Rows from block 3 of the text encoder of a small contrastive image-text model, named by matrix and row number. Rows with one number belong to one neuron. Each number is 500 + 25 x the weight over its row's rms, rounded and kept within 0 to 999. All counts start at 0. Numbers have three digits each.
After each neuron's rows are labels from the 100 texts, of 14848, where the neuron reaches its highest value: "fires on" is the input token at the peak. Only what is clearly more common there than usual is listed. The data: scattered letters and digits in many colours.
# fc1: MLP up (text_encoder.blocks.3.mlp.fc1.weight, 1536x384), inputs 0-191
# fc2: MLP down (text_encoder.blocks.3.mlp.fc2.weight, 384x1536, transposed), outputs 0-191

fc1.328:493507501503499501496558484475499500511497502473492479472499498493538470495494524488500493529499491490507508495495513509464502495482502499453501543490496548553503512485478509496544527500529456520505407503503467488494499500513529507524518497476510480501541497502490505504503507429384494555502493515470513504494489456500500498465492561438494501500507505505524498500498458481529485501479482518503428501494487504544525501546475489509496500506510524486515475500525509498503489530500500496488532520500517500537503504496529462500488503504464488492488482516573501449509514528502502505
fc2.328:492501477492510499497462501496500498511421476513494537612420484503593496483497557493507507500455512510496494505490486456419517489504502438493416505515500510504503500486500491460522499501515500521521568493497495503499469503501503498504492494502498410497500500426503499528501516510491493475497499449493557500526480493402496499504512491486500506497484536470507492499503591516486498499483500474525497483493495502501510480510528498457500493477485477507498499498513511478516517495492493496514499484494555487513496501534480500490491550480489499500511500506500507512546480504439501448
fires on: "teal"; "pink"

fc1.436:504494502524501525506494504498437462494499443500496494489503499528504489475500542515485516487485496500494576500500516490510497496504510502517515516498488498496513485499498505485493481498504432501517429453479497500505467464500458522496499500490490500495508502544500536498502443499517498503430500500472505421498484500447508486501500501514495542571500505498478510506525494499499514489511457510511514499474498468500500505485511449502491425497502501498516489525517513507542467526501507474493543496503533485490468488501503522492493498426474492505496480511546505500509480499563543493
fc2.436:502541512465495471503648505505555466564498515519500501522494506496502498490513519500501516500503489545495429507504468515496514540501505488500515476488507498500563495504575501498494483497528512498504491460601497468502500510533521486499500505477528475508464507498500493513498503528505480479496471514495496491496499501499501517503510499460505500499510488506510504502499507507484507490496480500501493542501478500492504489578505588498469508506503432466524534500530504513515490502514511483512499499486551478493503501504510493489500523500494475512501541499601488507495496510499547496
fires on: "brown"

fc1.82:510512503500472500429584505504520506540493559499490499490494492494508466512481498536501461502499538463500484449495515503482563505503504486503497532493516518491507528507486492531511525501497515500467465501499495504493503557497500499497526492472526506505492488476447538499499508501504504499522504492470482506492542493524499497486502610450492501510500483527517499499500466547497519500497501574498499497496516461503508450497487495490501561486504490507508501504500479502480502499468499522466512536516515409502499516368501451528465531500507496502495499464539509492531512449514496499
fc2.82:496478495500567497497385486500500495497499492507501505523478499492461488494492501499502498501492567522529482496502500497489509503501504447498460490497499511501501487388519488528501495516500473505543506435498485506496499507500455508501496447509492486493482500490568518565477508500493469496501482519554495513500503563533517527503506473560473497494477500511509484475504500499500502465487501499505504498526507500529497608516501513500488493500507531509488527494506542493497510505484498487550570501499501486482516489503500506497499526498430501482560500447492504524523472518558509522
fires on: "teal"; "yellow"

fc1.227:522503519445529514506520459500500511478507513500470497478500480507505499501441485508462501497500522493489536523500515501484410501475508451552486500498494487483495604489484507522471521500503498494606430484500429502506510507494500499497508503488483494496427431485501504494449499498482470468493502514500501490505497498503512499511503538505492471502501494500500505465500519501495505531484500497499525463500486499491439487493502499507531493513509521499517493500499500500498517444498507483492426499480500499483495532340500474512480470508503424502528532498503501496483480484496484498
fc2.227:510496503481504494503424499502514499484504502495489500654497499500501516468500489540505500505500495516467503487500503507480518499501520500501500491505498494499536486495500530501436494523505489497567500502497468502516436437487505498523499533502503483499474495510489499502495502479498516494514500491494495495486500503534499509513491494514474503506514502499501541522503501469530539526499494496493515491497479514542500521512504503496500455502530529546464497503653490510500493501467469524591498501506501516505505514489518500496500491477501533498498506469516492505496501479506506516
fires on: "teal"; "green"; "brown"

fc1.250:502529412485513444423511518472511503500495507505470508505497453500537503480498497501492436500502500471449569518498509535500507514528450479505460501500486484484532535483605499481481522485547502500516511485553499538500531494493499501498521476505548533540491491484488533484496458500498500504502420500507496509514488534467517515557505522539493490522497524512487497499509496501501506492487455503504501476499473495573489501614498497489529546506502500469505493468495502464493519508512526508484509505499519492522508477484480500501498492520435497498508501504433499513496531495502515522
fc2.250:500449515497426503476509502497518492571501488495500499385496502503500510499500488519500451501497508503499500500514503504519493509501466486499442492497499518505509500503458504496500501495519498501494472504499503500511500503500508500474500497503498481569498499582500503503505402475499484501495500525520505495456567501494501415470501514488503501464502500533497496496499465483499484496498501505508505501495506502511502489508512501527472561500504542543542535496491514499531475557474499502491486500494506510503512497491500500511496494503495451581514501486450502513499451503499500458
fires on: "brown"; "blue"; "yellow"

fc1.108:503503496500498521547494500501492487510494438484511502392498536522498487510500503497497469506485500503502648528500487502499468502500495477530503529541477499514498501463508547498499505483489464449508488500504497434499488478562507502517478516481507504471510494499498504530503468496483512492500487502507500501511486501500504508500497542563544442506500492458503507516500495499498522490501520499498471495507489502552504504501500504501400502470497463527501504521538544497532522515495515480448511499448489496501566505507497500481435485500439506482466499476506538423509501513496495468
fc2.108:495495464441525505447516467507503525501486490503480501525493479505510471500498512505501510486510489495462490513535418493501479500499480506555508516527499519498497501549497499518494551500501507495555522455509500528503500516480477498498504458504564468532506513433471503521480500500498494499522504427500519471501500542501492504491511501481499501519500514490502511459489429504496492466495492485500548502518503528500478497512469500503560499520494490426538487480489504494513515481501505494498512511503498547503486496503467450496499514480512475478523450481476484501499541493516531491
fires on: "teal"; "<end>"; "red"

fc1.579:503518498448520470488507512454538492500501498502436515533500460474567457499485501465493493517492500501497532488505503514433500484485503457503502505500500493500501498480493502484529503533523519500501487500500493501466481460491451450502480470473500498496506481499542512497495500492447499514580486498500500505484497533503504502485499525441426500551479498499500428489526459499497477499497485514521499497515535488542516447495493488470561521531489570507500494500501502499514478500481507505496492496457430507515515495466421501482468497499500500480498493470473473506574501462495476509
fc2.579:507500500496496501497501498498495496504500519500498526379498500503499502486505500500493497499502502505505498573509494501502509503498496521496499500499501501504498499500491500500503501500681501590500501502501500500497459499521499499507495499501499499499500498500422500499506494500497501497501496500501502499500502502501501501501500527500501500491496500506501503504501492499499472491500501500502501515504493496499502501501499503471504501500506505504502514488499506495498504499500501504499477505490500494499503496494500500500499493500495497500500501500473498524503501501497510492
fires on: "teal"

fc1.354:509522505504548480542546493490479477462503499517502505396473506499523504500456493503436515492492500501499453493492534532503499509493527485503482485512511509500486504497493555533502506500504491476457437513494501545457506432479502502499512503487472504543498499478534488493491488497437500501504506503496491485497501483532465483511503496502458504497508507523520513501522504476511472505501505484499485527504504501492541444461512497500500522528515483497498503504576502479507562457537548506494500484492504481501494522502501499480501514504516513518538464382485526455493511502457505499
fc2.354:512498475479506501455503499501520498627501512505502506611500500451483513487490544497501497517492514554464530482507502468514542526501504490481494504499461504468518495454491501549495502478499511529576493493501459510488496509497476511486501501495506588498504512498542515501487499480506503502547493481456493531506496482506508497496515483475498545509500495499494509502496456501542488533497513496496552477502550508495496498494506548518522515499501497498501476576482478505501481571509481492413490501502464512502516508501501498496494512491501527496540494506514489492517497487503499537
fires on: "brown"; "yellow"; "pink"; "c"

fc1.1:524518500500500500504473512480499513504491505490480502502499473497515509459500388504495476490504503505466539545499504509515501497496405482506472519536487496426494516499519491490504516504507486502515476503543498529493524467484456473499496501487517501497560501500481499487511515502462498490490436503490499475510490448495521474486501510478499498498499501502499499498537496518515498508482470520545449490498501457515518513508462497500504540461535500515479497507452505489485517483504519551469501504498463455516500495467500499514494506497526518523474429532474488524498478492499510517
fc2.1:507508504522495504500504506498534467539500473501498503409433495506499535499502615504500499486500502491503633513506502500494485488494495518500501499502509500488425498511499504502505500495556499500472498504501537489500501498503500498502503509495499500502502503499460525517506507498495500493483490501574511498503530502500473429500500492502480502477486504501503505481500501501501501500498546501501495515498464500505497494493501499504514501478547499509531534490518533490494492501494505480493500378498500496501555499496499493562493495507519512486498507493470455502499518511497500502
fires on: "brown"

fc1.716:501496497478485487453503492500514500505482501469513537484470476488488478487530474512538489524562500522514485490503499489502494473478507494499502499574433568507500502538507512481501494500587431485455507501526506517496486505511485499501507536476497502487432553500496477473492504509503493509495509504485470490518503500506500507511494502463570564452503429500530498500540516512497503496494477525495470529501488499500499503501530501506492501501490538500486534506500524502489527457499508495486511504503528481537501523510461502496504506504502493493525494498519501509513536489561496498
fc2.716:498488483478533506484514506499513502473492499493489566553479500529504502486501376480490500488500521500541500465493496497501500526506501493485504505500484499477481498482498499527514521488483506470492521488454495489502491512518491499508504509499500491533503513500500493540493524500502527508484500506500518499460504492504483513524488543487500503479509494504497500483510525542503493465466453512498472496514503491506501282502497500500500516477500480503516451515486517492506526496497513503495523492500495509502503549490504512503485577496483495503503515490504512414499502491505512500
fires on: "purple"; "orange"; "pink"; "black"

fc1.241:458512485495467490441500497480500497499501508489456543465510495464504505429485514497443498522499500500506534440481508500486492500481461483499493492535500502541473510471498482449502496500542489562500503500500503474480503503502463496500499501493488451474489501499474481443477502521509498518517509519523499517487499492513493519475499505485502521508502509490517484568501483496498506492439474511514506503500499485574503461505483475502470444506498501484485488500508503504497498542493501502480490528483484503577499496408479503501503488560463497465500497467451469479536523496501484500
fc2.241:495503497511496500493428499500496500501499499535500498582475500501486502500499499492498498515474500500499658450504506498495499496491499500503497566497493498502500498518498509495505500493601504499493506499498500501498501538499513498506499499492501504500496499499452476528516504500501501495498503493500507499498500507495529500500502500494489500494502500496500500507501495498500501499500501498498499498511493501506496202498497504500504498503499498527503496496503570482502504494498501503499501537497500503499522501501492500500500502502497477543505502498506499503499501494516501487
fires on: "purple"; "pink"; "teal"; "orange"

fc1.277:488532507480454497490517563484453510499482501482500516442495464482496497500509502500477493509497501467503520559470498472485507494470480502473532508528508521527511499503524506485501529443498501504502451499501495493501499478514414500500501523491515518501492498528498516466479500501472513518490546497496461508493502501509511533493480466500560581492511464494500493500500459501494503553422401521501500512512468500550473491500472503521499500500500502534451500498501501490498509531486491480485546479448499514548507491506498497499542508500476496482500491494509500497507562512543492489
fc2.277:513428503495524577502456500498500469496425487507500506505487499515515480506496496500543502525487498540492504478500488504482525542500521568482501500498455491491513497469494502499504537497513558498461496500455507499503498504515513493508497498499499501563482518506429536521520463498497523501500494494500470490503495521543493463500500452499502517499533497500500506500495512510506502548481500499491491500486482506501551434505484533495494496497502490515508504506495516496510500494515499508505500504497502494526492493483501513500494531509500496490510504430513512508497500511485500500
fires on: "purple"

fc1.708:489503525499463496481491554493494477565507548473477536527499455452499500503505549486499499505428482504500572502498503524503540491466502503476519528541501504479500507498498472501450509501515416510473464443517497497518500513501489558501498485473501533528501517500501550500495447486488507469477548493500508503498491456477468499528486498541503472522499506497523456447521519472470520523465436526503507535492500479597482475545474498501506510500497488478499500463570488477500500493462546464495498495500492499513491503504495500533499517491490497492489499500481481461528518568515505500
fc2.708:506496528498498498499495499501559500507500408501514502504517501501700505498455503506510504501569501491493526499500421504500499509499499500489494499499503500502498497479495501500494495481551498501501497503507501496488500500532506498406499502496496501499500508501501495502501496567495499496494512500506499499501473528498579507502498548458511496488495495500501508517512495498495506498500500502507501507475499501501501585498495548527501559502500498525519449491541503500530488456479504501512521612512505494514507497480499500508526479502496497553526500498464497507503502512501502502
fires on: "brown"; "yellow"

fc1.382:507492503499473495523520543497533502521495501448478501500531469485527504490509424495463452490497504488496507550521531514511499492507423497518478510571467494526455516508548509483498521575496512500513488499463500499488514500482487492490484582451495502464499497511471550502500505517479525484406488506490498503508499486509548493496480501464497515501489496584472514539502454503499481507497493500520488487469503481498500517520484513492504518490489502547509506513505502491528506443527487502467513501495499521528523433474513513498446500499588500501496477486457501503484491497497502491
fc2.382:498505514492500495490506527499499506525499504487498507523426500500515557515502502499417591433500499485500582503531549503501501483481503499502582503499508493499501496502499406528500553495652509506496493507500509495466501513500499497501506501500506496509503502498475526482499509493422497489519495501507486498466500495541498417500510503495517514502497499497502500501483497453505515502497485508502497519460469504495504503499508475496496500498499480429499512503492514500499510503494497500513500503504498499528519513500439493526480495503500511500499502491545494519459500500492501531
fires on: "brown"; "yellow"

fc1.635:479506501514502496506494463541560448463558460468520483475490473496497456495486512466496499485502476505497509518499507502491512553484448503496494549507494486499499523504468496476532434501493494500426543421485513615443481469516500555503469494533504501513498497503519487478495505503498500542492499509494548491554529478499502501500489537499438503504528502485450555475507483525499499500489515541494500496508495501562535526500494494523499497482470503503498498408500502545513502518501519483507507501506493506508467444478513497495523484527500501479508530507517501486514500511501507497
fc2.635:499499499504494500510646486501508533499501514499500502522499500500514500549499521503465409497501501504494500542500448480438532518490516495505490491504498500514534504499500500536489565495498499506497495511504477500500499479498485497500467476503507493505517477503499499494512426495493504444518497509521466494533471504494495502547378484499501500524501466506500480498490500498499504497475501500506500529496518497460501659473500490506497500510508490500487506466494495501489502477500498507489530497517493504499497495503496505480477528499509505513471477504496497503487499497477500492
fires on: "purple"